config.toml
model = "contrastive audio-text model"
dataset = "synthesised sound scenes: up to three everyday sounds over a background"
encoder_fused_qkv = true
encoder_inner_norm = false
encoder_conv_stem = true
encoder_pooling = "class_token"
text_encoder_norm = "layernorm"
text_encoder_activation = "gelu"
text_encoder_fused_qkv = true
text_encoder_bias = "qkv"
text_encoder_parallel_block = false
steps = 4500
lr_schedule = "cosine"
final_lr_fraction = 0.1
Rows from block 2 of the audio encoder of a small contrastive audio-text model, named by matrix and row number. Rows with one number belong to one neuron. Each number is 50 + 10 x the weight over its row's rms, rounded and kept within 0 to 99. All counts start at 0. After the name is the row's rms in percent of the matrix's.
After each neuron's rows are labels from the 100 clips, of 14976, where the neuron reaches its highest value: "top examples" is what is common among them. Only what is clearly more common there than usual is listed. The data: synthesised sound scenes: up to three everyday sounds over a background. In brackets: how many of the 100, against the usual share in percent.
# fc1: MLP up (encoder.blocks.2.mlp.fc1.weight, 576x192), inputs 0-191
# fc2: MLP down (encoder.blocks.2.mlp.fc2.weight, 192x576, transposed), outputs 0-191

fc1.498 113:56 54 56 62 37 51 37 28 52 53 36 54 43 52 40 60 57 41 53 45 68 40 57 44 42 41 45 53 59 59 48 60 60 42 53 61 53 52 61 58 61 52 50 51 38 51 34 56 61 60 63 33 50 43 65 46 42 44 50 38 68 53 68 44 61 48 67 35 46 55 49 61 58 45 50 30 59 52 60 57 51 48 37 44 49 51 54 33 55 41 41 39 51 52 57 73 52 52 42 45 25 63 56 51 51 54 44 57 33 54 37 44 50 55 45 43 62 50 35 45 73 52 57 66 40 45 54 57 69 45 52 37 51 31 45 52 49 39 39 41 50 50 63 33 57 41 35 57 25 61 42 63 55 62 45 87 43 50 41 58 53 44 58 42 55 69 47 46 45 61 57 52 49 49 53 38 45 40 46 45 50 49 58 40 72 50 28 63 43 39 56 55
fc2.498 171:52 43 38 39 32 43 51 53 38 56 56 66 56 45 52 40 54 59 61 45 43 46 44 57 39 30 52 31 48 56 53 54 47 53 36 51 53 39 53 73 44 56 44 53 47 65 55 50 50 42 59 49 66 61 45 44 37 51 57 52 45 49 65 50 61 52 58 36 53 44 45 39 48 41 41 43 57 58 52 72 39 63 50 55 55 45 71 49 55 60 54 35 57 65 40 59 43 53 34 65 17 50 44 67 44 45 47 59 54 43 42 55 61 42 43 45 60 59 48 39 71 41 58 57 44 57 52 39 44 44 76 48 46 57 56 61 66 35 31 35 58 59 30 53 42 58 47 63 51 42 60 60 47 53 61 45 33 44 49 55 42 49 61 47 36 42 33 66 60 45 71 72 48 39 39 33 53 46 38 53 49 53 55 51 69 33 50 49 45 45 54 68
top examples: ball bouncing (67 vs 5.4); first sound: ball bouncing (52 vs 2.9); knocking (39 vs 5.3); first sound: knocking (29 vs 2.7)

fc1.417 093:57 55 50 42 49 41 40 43 68 46 40 53 29 62 32 38 59 51 49 45 54 42 56 58 56 66 42 35 42 68 67 45 58 53 48 58 64 63 57 56 57 38 41 30 62 59 27 66 57 42 52 37 56 46 36 54 59 58 39 45 67 60 50 43 64 47 46 50 44 40 56 54 33 43 46 49 68 42 56 51 57 61 56 64 57 48 76 58 38 40 52 38 54 53 48 51 71 49 51 70 62 67 29 49 42 41 51 53 63 48 58 41 43 46 49 53 52 54 62 50 51 45 57 43 46 60 36 55 35 38 34 38 48 30 75 42 60 43 44 62 45 44 48 38 42 43 48 49 59 49 52 34 45 63 37 55 42 45 54 55 34 58 51 43 34 63 44 23 47 39 62 61 58 47 48 52 52 38 57 43 50 41 57 56 54 48 38 52 49 67 63 53
fc2.417 045:48 66 46 56 63 49 52 47 58 42 51 53 56 48 66 55 41 54 61 46 26 31 43 47 35 51 42 47 27 42 47 66 36 52 58 52 38 49 57 40 49 48 60 54 57 66 58 51 46 44 55 33 57 64 50 39 43 33 39 50 56 49 51 49 45 58 68 53 64 60 43 46 44 47 64 69 56 56 61 57 42 43 67 50 53 57 34 59 67 41 62 51 25 68 58 43 49 51 61 65 64 26 46 53 50 62 44 50 34 49 64 54 52 39 40 54 53 45 53 48 38 46 60 67 61 44 40 42 52 50 46 60 33 54 43 44 30 45 54 25 53 58 49 40 51 32 53 56 48 44 56 52 65 55 60 52 51 39 30 50 41 70 46 42 54 41 46 59 31 58 32 42 51 56 66 56 56 59 47 51 49 52 41 27 59 56 48 67 50 40 44 30
top examples: melody (44 vs 5.2); crickets (28 vs 6.2)

fc1.317 145:40 40 65 52 54 58 53 44 70 44 70 37 38 60 62 60 40 42 46 25 64 64 61 48 30 58 51 41 59 54 42 58 41 45 67 43 48 38 49 51 53 32 52 47 37 68 49 56 57 61 54 45 45 48 55 37 54 46 46 58 48 42 42 46 33 54 59 57 45 48 42 61 49 66 56 58 31 46 22 42 67 45 34 49 74 78 42 60 57 50 28 44 49 34 61 54 53 54 56 48 45 53 26 35 48 66 56 57 36 60 53 48 38 50 46 67 44 50 32 48 43 40 72 52 41 47 45 64 51 47 46 53 51 43 45 53 46 50 63 45 52 70 57 51 43 40 54 50 58 45 54 62 50 74 52 65 47 51 68 52 34 39 60 40 60 50 46 40 49 50 56 40 58 48 50 62 45 53 56 49 44 37 42 50 52 56 51 40 37 56 54 48
fc2.317 202:60 45 60 59 59 52 47 49 47 32 60 43 25 55 57 53 29 56 33 34 52 43 69 56 48 54 43 47 50 47 24 43 47 65 70 45 40 42 31 57 35 43 65 43 30 49 42 59 65 53 46 70 45 38 52 43 49 53 52 46 46 45 57 57 44 32 45 56 57 51 45 64 54 46 60 65 39 51 49 40 44 59 40 55 58 75 42 66 57 60 54 45 47 43 61 44 52 45 69 59 51 54 45 36 42 73 55 54 46 44 38 51 50 45 40 54 69 44 22 56 41 46 46 55 55 58 45 73 46 47 45 48 49 52 47 48 35 37 53 53 35 68 58 48 41 34 65 31 65 54 40 53 73 45 54 52 52 43 50 53 49 53 70 50 57 62 46 56 48 39 55 36 56 48 42 50 71 66 54 37 45 46 49 46 52 45 49 47 51 56 47 64
top examples: laser zap (100 vs 5.4); first sound: laser zap (67 vs 2.7)

fc1.207 100:65 45 32 60 46 40 48 46 42 64 58 42 49 54 47 50 66 45 29 51 59 43 62 51 45 55 36 40 61 56 45 46 52 63 67 44 56 52 31 49 60 46 74 53 64 42 48 50 50 52 49 40 38 72 41 74 32 58 61 60 45 48 52 38 55 48 58 49 34 52 57 41 48 43 75 47 49 59 68 49 35 45 64 49 37 50 56 43 50 53 42 42 42 44 50 33 49 37 35 48 44 54 55 57 53 64 49 61 49 34 37 47 52 58 62 53 54 58 38 28 47 63 46 60 44 62 42 67 45 40 42 40 39 51 55 32 42 43 51 45 44 48 41 56 43 64 53 56 46 80 41 29 44 35 44 64 46 54 42 57 49 39 46 44 64 50 60 53 53 55 53 44 62 69 56 39 24 75 49 54 57 38 46 59 48 53 62 50 47 59 44 54
fc2.207 094:48 44 49 50 65 78 56 65 51 50 53 58 56 46 63 40 40 45 63 53 56 49 60 41 63 35 35 47 46 56 52 39 38 40 41 52 48 48 59 46 59 61 46 64 36 45 59 51 47 45 47 53 57 73 51 54 37 57 55 31 37 39 48 50 50 43 49 49 64 50 34 50 56 49 55 56 55 42 55 53 52 61 69 55 42 52 44 53 40 57 42 49 47 39 61 42 63 43 33 61 53 51 51 37 55 51 44 39 61 56 44 46 52 56 39 73 59 23 42 31 33 53 50 52 58 54 64 55 73 52 47 42 48 46 22 66 56 36 71 53 58 44 19 51 42 53 52 58 54 50 41 53 56 43 38 30 45 39 44 43 63 56 59 54 68 51 56 64 40 48 30 37 56 44 55 50 46 51 68 54 61 40 29 55 52 72 40 59 54 40 52 40
top examples: mooing (100 vs 5); first sound: mooing (49 vs 2.4)

fc1.467 099:42 48 51 46 56 56 15 40 33 40 61 55 37 48 40 52 64 47 55 45 60 50 76 56 38 55 60 67 53 54 48 62 56 54 51 50 42 50 66 49 50 47 49 46 62 55 58 52 45 42 75 57 43 45 28 44 51 56 49 61 46 55 51 31 41 63 59 41 50 46 50 70 54 45 55 42 50 43 53 59 48 66 49 41 50 54 62 41 48 36 38 41 57 48 69 51 47 53 56 37 24 62 54 68 64 62 50 64 50 53 32 43 52 52 57 51 46 52 34 44 55 48 44 50 52 43 61 46 44 47 38 40 52 47 49 69 41 55 38 33 66 34 59 51 59 58 40 54 46 60 56 63 44 33 36 64 42 58 42 57 66 29 65 52 41 50 48 40 60 33 39 38 61 44 55 53 59 61 48 39 63 50 42 56 51 27 35 58 51 58 63 46
fc2.467 081:63 62 62 50 43 36 53 56 56 56 52 47 39 44 66 33 55 40 65 36 47 59 50 61 52 44 33 38 52 51 44 37 45 57 46 51 63 54 40 66 44 51 59 62 32 35 50 52 48 58 44 51 65 54 46 41 53 39 34 30 55 45 25 41 54 47 44 40 58 58 50 25 50 36 47 53 51 37 57 55 61 61 39 73 54 39 65 42 59 52 43 30 65 52 47 62 53 64 50 73 44 48 56 68 50 61 37 49 31 66 57 48 31 52 44 38 54 64 39 45 67 50 49 30 39 52 60 50 51 44 45 44 55 42 58 42 64 50 61 58 61 46 43 36 54 47 36 70 41 60 62 57 63 40 59 47 60 55 53 48 50 43 43 57 45 46 60 53 52 55 56 58 63 51 43 44 46 44 57 63 54 43 68 46 41 60 43 40 32 57 28 61
top examples: ball bouncing (60 vs 5.4); background: none (54 vs 22.3); knocking (41 vs 5.3); first sound: ball bouncing (35 vs 2.9)

fc1.147 099:53 58 58 41 43 58 54 42 37 45 53 44 65 50 42 54 45 45 53 41 60 56 58 64 47 35 47 51 38 46 44 51 47 38 59 60 58 57 32 52 62 45 29 57 59 73 39 50 58 53 48 35 36 45 42 48 50 42 80 58 59 64 64 30 43 62 39 63 48 50 53 40 61 68 37 49 42 53 50 24 45 47 46 48 52 48 53 49 43 51 30 64 41 49 47 50 67 70 51 44 49 70 38 41 63 53 62 55 41 44 37 52 58 42 45 39 44 49 51 47 47 30 58 53 37 66 66 55 45 51 43 62 68 36 41 26 44 52 35 58 45 43 44 56 45 39 62 55 50 40 37 54 52 69 50 60 53 36 66 54 29 51 44 55 50 52 34 56 60 50 41 48 55 60 43 44 62 65 43 51 67 42 43 34 70 60 51 53 45 55 55 48
fc2.147 045:39 39 56 52 54 62 56 48 48 45 51 46 46 64 45 59 52 40 41 56 50 49 46 53 39 37 70 38 50 39 33 53 50 47 34 54 63 46 42 61 36 53 66 45 59 59 41 51 46 60 46 65 54 46 45 54 43 61 33 55 45 55 35 62 46 52 49 65 31 39 72 35 46 56 63 79 76 43 34 58 50 54 61 52 29 36 41 50 62 60 36 46 56 45 50 49 57 48 34 41 53 56 49 68 70 59 58 42 68 61 61 44 51 53 55 47 68 45 50 54 31 52 54 60 49 57 41 42 56 45 34 57 47 54 39 51 50 44 58 60 56 53 31 58 51 61 35 43 36 50 59 59 39 40 37 57 37 77 42 54 35 51 50 39 46 63 66 55 39 52 44 44 47 44 49 62 59 59 52 46 45 53 74 59 51 48 37 52 50 55 26 56
top examples: laser zap (89 vs 5.4); first sound: laser zap (65 vs 2.7)

fc1.138 093:66 50 52 49 45 53 54 62 32 61 49 42 54 51 46 69 33 42 43 48 42 35 59 64 59 56 44 51 35 57 44 45 48 47 49 56 32 45 36 57 52 55 60 57 56 50 52 41 32 39 38 38 47 53 58 55 51 49 22 41 50 53 47 63 40 39 63 55 42 64 64 43 40 65 81 59 47 51 40 50 53 68 55 56 45 62 59 44 41 62 45 22 37 51 48 55 41 56 65 44 54 45 55 44 49 44 55 53 53 55 40 40 51 35 55 58 62 52 41 58 53 56 56 37 45 54 61 58 53 52 40 31 48 40 44 49 62 52 53 68 72 55 76 39 61 34 57 36 58 65 60 54 39 49 54 62 35 50 37 35 63 40 46 43 49 60 65 41 49 52 57 65 42 46 42 39 56 51 45 38 78 41 44 44 40 56 40 62 41 38 59 47
fc2.138 095:62 58 48 39 40 50 48 54 38 51 46 29 53 47 57 33 67 54 41 59 61 64 44 43 47 43 71 35 51 39 51 39 50 52 48 48 61 60 63 50 57 39 54 60 45 52 39 45 48 35 35 51 46 33 46 29 59 61 59 55 59 51 48 39 67 55 42 47 60 42 30 66 45 44 49 59 26 42 42 38 46 69 51 49 39 38 51 48 48 54 47 66 57 59 44 69 54 74 39 46 63 56 57 58 50 39 40 63 48 62 28 62 47 58 53 41 45 34 58 39 49 70 56 46 53 52 78 32 46 50 59 53 59 57 50 46 50 59 39 49 40 54 46 59 36 63 36 36 49 35 51 60 59 49 40 57 49 51 52 63 41 66 47 55 52 45 55 66 31 30 69 47 50 55 37 70 42 47 59 49 37 53 48 50 46 34 54 44 49 55 61 47
top examples: mooing (80 vs 5); reverberation (76 vs 34.6); text has "room" (76 vs 34.6); text has "reverberant" (76 vs 34.6)

fc1.155 095:41 66 47 42 53 69 37 60 47 59 58 49 28 45 41 73 48 63 54 55 38 36 59 63 44 53 58 63 45 37 38 32 14 48 57 53 52 48 46 53 53 57 63 32 37 44 49 39 48 58 63 42 56 56 37 48 37 45 51 37 53 44 63 73 61 41 63 47 48 52 49 49 56 50 52 43 47 43 56 57 47 48 47 58 50 45 38 51 62 42 60 57 50 61 27 54 74 42 47 45 52 61 59 53 55 53 40 34 54 59 42 55 37 43 42 36 34 53 60 47 57 59 34 45 47 49 35 55 51 44 58 53 45 59 57 43 37 57 50 44 75 46 68 54 41 70 58 45 47 41 45 47 50 37 54 60 66 52 39 55 60 56 49 77 54 44 35 47 41 36 47 45 61 48 58 52 42 47 70 61 68 51 33 43 51 43 61 38 44 61 49 44
fc2.155 038:50 44 59 71 43 42 55 76 52 44 56 42 53 43 60 52 61 51 59 37 45 55 32 41 53 49 62 51 42 42 43 60 59 48 47 65 42 45 56 57 64 54 49 49 58 63 48 64 41 34 40 67 51 53 47 45 47 48 43 55 40 39 57 37 51 80 35 45 35 51 42 56 28 49 48 40 53 39 60 61 53 52 67 27 47 41 61 40 38 41 42 39 49 50 43 46 39 63 46 33 35 35 66 58 56 52 48 40 51 51 73 44 50 56 54 43 58 25 57 45 54 51 41 46 71 54 43 25 45 51 37 60 40 56 43 61 57 71 64 44 45 59 43 50 46 44 50 47 58 65 52 41 60 60 50 53 55 64 44 64 45 43 48 63 48 46 70 47 47 63 54 46 60 27 45 59 63 56 38 62 37 52 37 48 41 42 57 63 38 46 39 47
top examples: footsteps (33 vs 5.2); knocking (33 vs 5.3); clipping (25 vs 8); text has "clipped" (25 vs 8)

fc1.414 105:62 69 50 45 46 67 39 46 34 57 63 30 37 46 66 55 42 41 46 31 61 48 57 23 70 52 56 56 67 68 56 41 52 55 65 61 50 48 58 52 42 33 33 50 59 52 40 38 59 62 64 43 60 59 56 51 52 50 62 43 50 42 45 30 40 34 35 57 42 31 64 70 51 38 58 57 59 35 48 57 60 56 30 38 52 41 45 48 53 41 52 57 59 44 49 60 40 54 34 52 50 52 53 44 49 46 49 72 62 37 52 61 49 56 39 46 50 39 49 64 37 57 64 50 48 57 49 40 48 53 41 54 47 43 56 37 64 42 39 46 57 63 55 61 67 47 35 24 60 45 47 47 65 56 36 69 52 68 59 58 34 40 52 37 46 55 54 47 55 47 36 50 42 45 54 38 55 42 51 51 46 42 62 50 66 57 36 47 47 57 55 55
fc2.414 145:61 47 65 51 59 40 53 59 57 43 63 45 36 70 51 47 41 49 42 34 40 43 57 67 56 46 46 45 45 36 42 46 61 37 65 45 46 44 48 62 56 40 58 60 45 50 65 60 29 59 61 51 51 54 38 55 45 60 23 58 53 56 60 35 55 51 58 33 55 56 46 42 61 51 69 63 53 32 61 61 48 51 48 46 49 55 41 74 57 41 62 24 41 59 68 59 48 43 48 53 62 49 37 61 50 37 50 44 46 71 63 49 52 47 30 54 52 49 47 56 46 50 40 44 44 43 67 48 51 46 59 37 47 55 41 50 51 31 46 51 59 40 60 45 54 47 48 68 52 39 35 59 42 48 53 39 33 33 37 51 72 60 49 59 63 33 41 53 51 61 59 53 46 58 59 64 33 49 53 35 70 61 27 54 47 46 48 39 54 37 49 46
top examples: melody (50 vs 5.2); howling (36 vs 5.4); first sound: melody (36 vs 2.5); first sound: howling (25 vs 2.8)

fc1.53 106:59 52 71 54 60 50 65 53 46 37 36 32 34 49 52 46 50 61 63 43 50 43 58 64 36 54 55 46 50 57 36 42 63 40 63 58 47 50 51 37 34 60 62 37 56 33 46 38 44 60 44 41 47 49 46 64 31 37 58 38 67 59 54 41 57 47 51 45 23 58 39 53 59 49 37 56 34 58 54 58 42 49 37 51 49 39 71 58 56 48 51 48 47 45 46 45 50 39 55 48 51 47 48 48 40 43 52 33 37 65 46 57 53 56 59 48 69 39 57 73 37 35 69 61 35 57 57 59 52 51 42 39 30 49 56 53 47 55 62 49 47 49 51 53 54 41 65 50 56 48 34 49 51 59 48 58 45 32 60 58 54 42 63 48 70 50 43 49 74 61 42 67 34 55 51 40 20 47 57 63 55 61 69 59 49 50 49 42 44 67 45 41
fc2.53 125:28 46 55 38 39 64 55 42 55 51 55 46 49 62 42 57 63 66 45 49 51 41 51 62 45 51 62 69 35 44 44 53 38 40 54 57 34 56 59 30 52 39 69 41 38 44 33 47 27 48 49 47 49 54 55 40 51 50 56 29 58 49 57 49 58 45 58 58 49 46 37 59 44 48 46 48 51 47 40 46 48 39 46 73 56 39 65 54 51 40 40 68 65 65 31 60 66 40 41 61 58 43 39 51 59 41 36 72 59 43 44 17 55 54 56 58 50 54 54 65 68 65 61 41 53 56 45 49 49 62 69 39 42 56 32 46 60 61 50 41 56 53 46 42 51 45 49 42 52 57 43 61 40 57 48 50 55 41 56 47 48 50 52 42 36 39 56 63 44 38 28 52 59 33 58 58 63 27 59 57 54 54 58 41 60 65 54 61 53 44 47 54
top examples: footsteps (43 vs 5.2); knocking (36 vs 5.3); first sound: footsteps (27 vs 2.6); electric buzz (25 vs 5.6)

fc1.391 096:54 45 42 46 70 65 55 40 49 50 44 51 56 32 44 43 49 67 62 55 27 56 53 56 57 59 57 43 57 61 62 55 64 61 61 30 46 55 68 45 50 50 57 52 59 33 56 42 54 39 42 55 50 57 49 48 45 58 44 67 48 48 66 57 63 30 61 46 54 41 54 46 50 41 37 63 46 28 62 50 47 34 36 45 52 41 50 65 36 55 39 51 50 43 44 59 57 47 35 65 43 40 44 43 59 37 46 66 46 50 47 56 49 31 61 59 41 63 40 38 35 59 55 41 52 47 44 68 64 55 59 22 47 52 38 39 60 64 54 51 52 29 53 53 36 39 50 66 51 60 37 55 48 56 60 43 42 57 45 68 58 50 51 42 71 56 33 50 44 39 42 29 58 42 46 47 47 62 41 41 73 53 26 60 51 53 59 56 43 50 48 51
fc2.391 054:49 44 52 59 63 58 34 46 61 52 56 36 46 45 60 55 61 58 33 55 47 49 59 54 44 60 50 63 43 70 47 54 64 57 36 43 60 60 36 56 56 35 57 57 54 55 41 56 55 37 52 61 51 45 50 65 40 43 57 45 46 27 46 44 46 37 48 53 51 50 34 41 40 59 56 40 62 46 53 38 52 51 62 52 44 44 50 50 38 58 55 32 64 56 69 27 57 54 39 31 67 60 68 53 57 63 47 51 51 55 60 67 40 70 69 36 51 53 44 52 37 63 46 43 55 72 52 25 41 55 46 52 45 36 56 57 43 34 64 47 49 44 41 58 54 44 46 40 52 59 55 43 51 63 42 56 66 60 58 48 44 42 54 48 48 39 41 35 28 57 39 44 61 49 44 48 56 52 56 27 37 63 77 46 34 48 47 30 50 53 42 37
top examples: melody (32 vs 5.2); siren (32 vs 5.4)

fc1.136 096:54 51 39 57 40 46 66 49 44 48 40 26 63 69 47 65 47 66 66 54 48 56 61 48 38 48 40 44 57 45 32 40 50 43 63 55 52 32 60 35 45 47 46 60 57 45 33 44 67 63 34 48 66 53 55 75 40 29 37 33 42 61 60 58 53 51 51 49 48 55 51 40 38 64 64 40 46 46 59 47 59 59 35 56 51 58 60 36 49 36 63 47 41 61 62 75 61 55 41 56 45 43 62 42 50 39 61 52 46 52 44 54 49 52 70 64 43 43 51 34 54 56 44 46 28 40 67 54 51 47 61 36 45 47 51 52 50 52 38 49 50 66 47 54 48 48 43 45 49 57 32 51 49 51 57 61 42 58 53 53 39 31 60 55 53 48 48 40 61 50 59 78 69 51 51 46 51 39 32 41 49 49 40 37 60 46 40 67 43 51 29 54
fc2.136 141:49 59 45 42 37 63 47 42 47 54 72 54 38 59 54 38 49 46 57 58 48 58 30 59 47 24 37 47 46 45 48 43 58 60 47 45 55 51 58 42 57 60 71 35 54 44 40 29 61 48 56 36 56 53 51 51 42 32 61 46 49 38 66 59 36 52 49 46 47 50 52 50 58 48 40 36 45 45 56 58 45 36 63 47 50 38 46 46 66 46 68 60 65 47 53 60 50 36 46 45 46 71 33 71 63 32 35 63 48 35 50 36 67 46 51 54 60 58 50 42 52 39 55 57 53 58 41 48 48 44 46 52 43 48 74 43 48 51 57 40 56 49 47 51 47 57 56 48 49 65 28 56 65 67 49 55 49 46 58 41 45 48 55 65 52 56 53 56 20 60 41 67 42 57 32 44 43 40 47 48 65 48 62 55 75 35 52 41 49 37 54 72
top examples: ball bouncing (63 vs 5.4); first sound: ball bouncing (41 vs 2.9); knocking (38 vs 5.3)

fc1.412 096:65 51 57 54 45 41 55 55 25 60 59 46 64 46 53 43 53 49 47 70 72 35 56 42 51 72 44 48 49 52 47 36 50 58 53 63 39 68 58 50 64 42 48 51 51 46 41 48 26 50 42 39 46 59 57 49 34 46 30 39 56 39 35 56 43 58 53 57 70 58 53 63 53 59 66 51 46 52 32 43 48 64 38 59 45 42 48 41 49 50 61 44 44 35 46 52 46 58 53 56 43 51 54 54 47 33 54 44 48 47 41 49 53 29 46 74 65 63 43 46 43 76 29 48 63 53 56 36 33 55 42 40 67 41 40 40 63 63 48 47 51 49 55 56 56 47 67 56 44 68 38 47 39 52 60 58 47 52 36 55 61 46 63 50 48 37 62 53 33 62 50 47 52 44 39 46 34 31 52 37 53 38 53 65 55 51 41 69 46 60 32 52
fc2.412 097:43 58 49 48 45 36 49 48 43 53 47 58 44 47 64 43 59 38 45 39 50 54 47 55 38 55 47 40 44 38 57 47 61 37 44 56 51 50 45 57 56 39 50 42 52 37 34 69 52 46 52 34 39 44 56 39 42 66 50 46 68 38 71 40 57 47 42 32 61 42 28 46 41 53 40 39 51 44 46 42 58 71 52 62 59 57 59 54 33 67 42 53 50 31 36 50 53 50 49 42 49 71 62 51 54 60 28 62 74 48 45 57 51 66 64 33 39 48 44 71 42 47 69 40 50 55 60 44 50 54 58 58 47 59 46 74 42 40 55 45 56 67 63 32 55 48 57 26 54 32 48 52 56 50 61 31 50 53 47 70 42 50 56 63 61 47 51 65 44 42 63 50 49 50 29 55 57 52 43 52 36 53 60 40 35 60 48 47 56 52 67 49
top examples: mooing (100 vs 5); first sound: mooing (51 vs 2.4)

fc1.373 084:56 55 27 45 39 44 53 34 54 54 63 46 47 59 48 46 54 58 56 41 59 26 52 54 32 54 35 53 55 39 64 39 62 50 52 27 43 59 53 61 61 61 27 56 59 43 56 39 49 38 49 36 63 52 58 47 39 39 45 51 45 51 32 39 50 46 53 62 47 54 38 70 32 41 39 56 52 59 42 34 49 56 49 58 58 51 42 42 25 62 67 69 59 42 45 48 50 53 58 41 60 50 69 50 49 64 39 49 54 56 48 63 45 43 64 48 53 52 49 62 40 42 40 56 28 62 48 40 35 42 57 52 40 40 50 42 36 49 57 52 62 64 57 30 52 53 48 59 69 67 36 43 45 40 52 47 51 54 43 59 42 42 61 49 53 48 34 73 48 43 57 58 59 57 54 59 52 37 60 67 47 31 35 54 66 48 44 67 59 42 50 55
fc2.373 063:45 51 56 50 62 44 36 45 52 36 56 47 41 46 45 63 44 45 41 52 58 43 48 53 44 38 51 62 44 50 53 56 37 51 68 56 65 61 58 68 55 67 65 29 59 51 58 43 56 65 52 50 55 54 37 41 57 55 39 62 59 49 53 26 41 39 43 51 56 37 62 55 48 48 45 38 55 49 45 49 57 62 55 51 35 60 41 64 56 66 57 42 39 52 46 48 29 56 40 53 49 42 50 35 52 57 54 44 37 55 53 45 49 36 51 46 74 50 57 39 52 44 69 36 46 58 37 53 45 51 46 39 55 41 75 50 58 47 57 16 43 59 43 54 47 42 63 29 44 64 42 36 61 56 42 50 63 63 46 55 50 60 34 37 56 38 46 56 43 62 43 66 39 61 58 54 62 35 32 52 58 27 60 44 46 56 66 42 48 40 67 30
top examples: mooing (99 vs 5); first sound: mooing (43 vs 2.4)

fc1.371 099:54 54 50 57 24 48 53 53 51 53 54 43 61 52 37 47 55 52 48 59 56 58 45 57 47 47 38 56 60 60 56 55 46 42 44 66 37 63 41 68 40 49 42 51 64 43 66 49 52 58 52 64 37 41 60 31 54 53 35 39 39 56 55 56 58 57 59 46 68 40 51 39 35 62 38 59 59 66 49 52 49 71 52 62 35 49 49 67 48 41 38 23 47 38 51 50 65 47 55 47 58 44 32 49 55 37 39 71 47 54 40 65 27 66 62 61 52 45 43 60 37 42 56 39 49 39 49 50 33 38 46 61 48 65 37 57 48 57 39 60 67 58 61 39 64 43 41 47 58 44 57 54 49 72 67 65 37 52 42 47 70 37 46 41 47 31 53 62 46 60 46 53 48 59 48 42 29 46 48 47 56 48 59 42 47 31 41 58 39 51 39 48
fc2.371 132:65 52 41 29 56 61 42 49 44 48 38 54 47 44 47 46 59 65 40 47 31 51 33 63 35 53 61 44 43 43 52 33 39 37 51 44 41 39 51 66 52 66 53 48 63 50 43 45 52 54 54 63 52 66 54 34 49 61 35 43 39 53 53 52 50 63 38 42 55 50 55 78 44 43 48 37 40 51 45 29 60 65 51 66 62 38 48 50 50 31 49 68 34 51 33 61 40 44 64 38 62 39 51 52 40 58 51 42 48 60 73 61 47 41 45 68 57 35 48 57 47 82 57 56 47 39 64 45 58 51 61 66 54 37 37 45 56 41 48 50 57 42 56 36 64 50 42 61 55 38 48 65 52 55 34 56 49 59 60 42 54 27 33 49 50 62 54 57 39 38 57 55 40 36 48 52 55 46 44 42 58 46 55 47 48 54 59 66 50 56 62 61
top examples: mooing (73 vs 5); first sound: mooing (43 vs 2.4); zipper (27 vs 5.4)

fc1.44 093:50 60 37 53 49 57 32 43 39 61 51 47 37 31 50 62 55 50 59 57 37 48 36 74 34 49 56 49 61 39 39 36 56 51 64 48 61 61 65 57 58 26 51 41 54 40 46 52 35 66 43 57 50 46 44 48 49 33 50 61 49 47 61 54 55 62 46 54 42 36 49 53 52 53 51 47 49 61 51 51 53 51 52 52 37 49 43 34 62 68 43 46 60 57 49 37 52 50 62 49 35 61 42 57 53 58 39 65 53 46 34 45 47 62 40 53 34 60 70 42 39 48 51 47 55 63 40 32 48 30 58 60 47 29 72 47 60 39 59 62 37 56 70 49 58 49 52 48 62 40 46 38 45 58 60 66 35 63 54 31 66 47 50 44 47 48 37 42 70 54 54 67 62 58 37 54 60 29 52 42 62 48 36 42 55 68 50 44 49 36 51 43
fc2.44 027:46 54 57 47 60 57 56 39 57 27 33 52 42 49 47 51 50 38 53 40 49 50 46 58 58 31 43 63 39 43 38 51 43 39 32 65 73 38 57 54 48 55 40 75 58 55 26 55 51 50 43 40 41 54 46 52 42 68 46 45 47 39 40 50 48 49 49 53 72 59 47 43 34 55 51 52 59 48 55 45 45 59 70 40 37 43 54 60 37 61 53 34 59 58 65 61 40 54 53 74 32 44 42 46 68 60 64 59 30 53 50 59 39 36 54 21 43 46 39 44 61 59 47 44 66 53 49 58 51 40 48 49 64 49 42 60 50 54 41 58 54 59 58 58 30 59 58 44 66 60 55 52 44 57 55 52 64 26 47 62 38 42 66 45 44 56 43 43 40 51 60 49 50 39 43 54 26 53 39 51 44 56 48 64 54 43 32 48 52 55 46 53
top examples: ball bouncing (53 vs 5.4); crickets (33 vs 6.2); first sound: ball bouncing (30 vs 2.9)

fc1.486 106:52 48 57 47 71 61 47 66 42 61 49 63 30 48 32 76 47 50 52 38 47 39 55 56 35 57 53 59 59 47 43 35 43 43 50 54 47 59 49 36 50 52 39 43 49 53 47 50 47 52 57 51 43 59 32 46 43 55 62 41 50 52 49 64 65 47 58 39 42 61 46 53 63 38 46 60 45 45 63 59 59 42 51 66 51 51 43 52 43 46 58 61 51 64 29 38 49 36 31 45 49 57 48 52 56 72 58 40 40 70 46 70 42 48 56 40 48 73 49 50 65 48 36 36 52 41 41 57 48 50 41 24 42 46 40 54 52 54 56 41 70 42 51 38 53 43 45 47 37 50 54 46 47 57 51 63 47 44 45 56 65 68 41 67 49 51 36 42 44 44 54 58 66 47 58 62 30 58 78 63 63 33 49 36 38 57 36 56 59 58 30 45
fc2.486 072:47 34 66 65 64 52 35 54 64 47 45 47 57 61 52 59 50 56 44 57 33 50 51 55 46 52 46 61 56 45 47 44 59 51 52 53 36 63 47 34 50 59 56 41 40 55 52 64 47 30 63 48 55 54 55 44 59 40 60 52 41 42 44 47 52 54 50 53 40 38 52 39 45 35 53 52 66 55 59 62 42 44 56 58 54 51 79 50 30 46 49 37 50 49 55 47 48 57 58 26 53 45 55 48 54 43 49 37 53 40 75 29 36 49 50 32 46 34 61 55 59 52 50 52 49 59 46 47 40 64 65 42 46 52 34 61 56 65 65 54 35 40 54 49 54 40 66 64 41 69 52 66 52 58 51 65 48 44 52 63 50 55 52 32 42 48 58 72 55 41 42 50 54 24 45 61 55 57 57 59 49 56 28 24 34 67 56 31 38 41 44 41
top examples: footsteps (37 vs 5.2); knocking (30 vs 5.3); door slam (30 vs 5.5); first sound: footsteps (26 vs 2.6)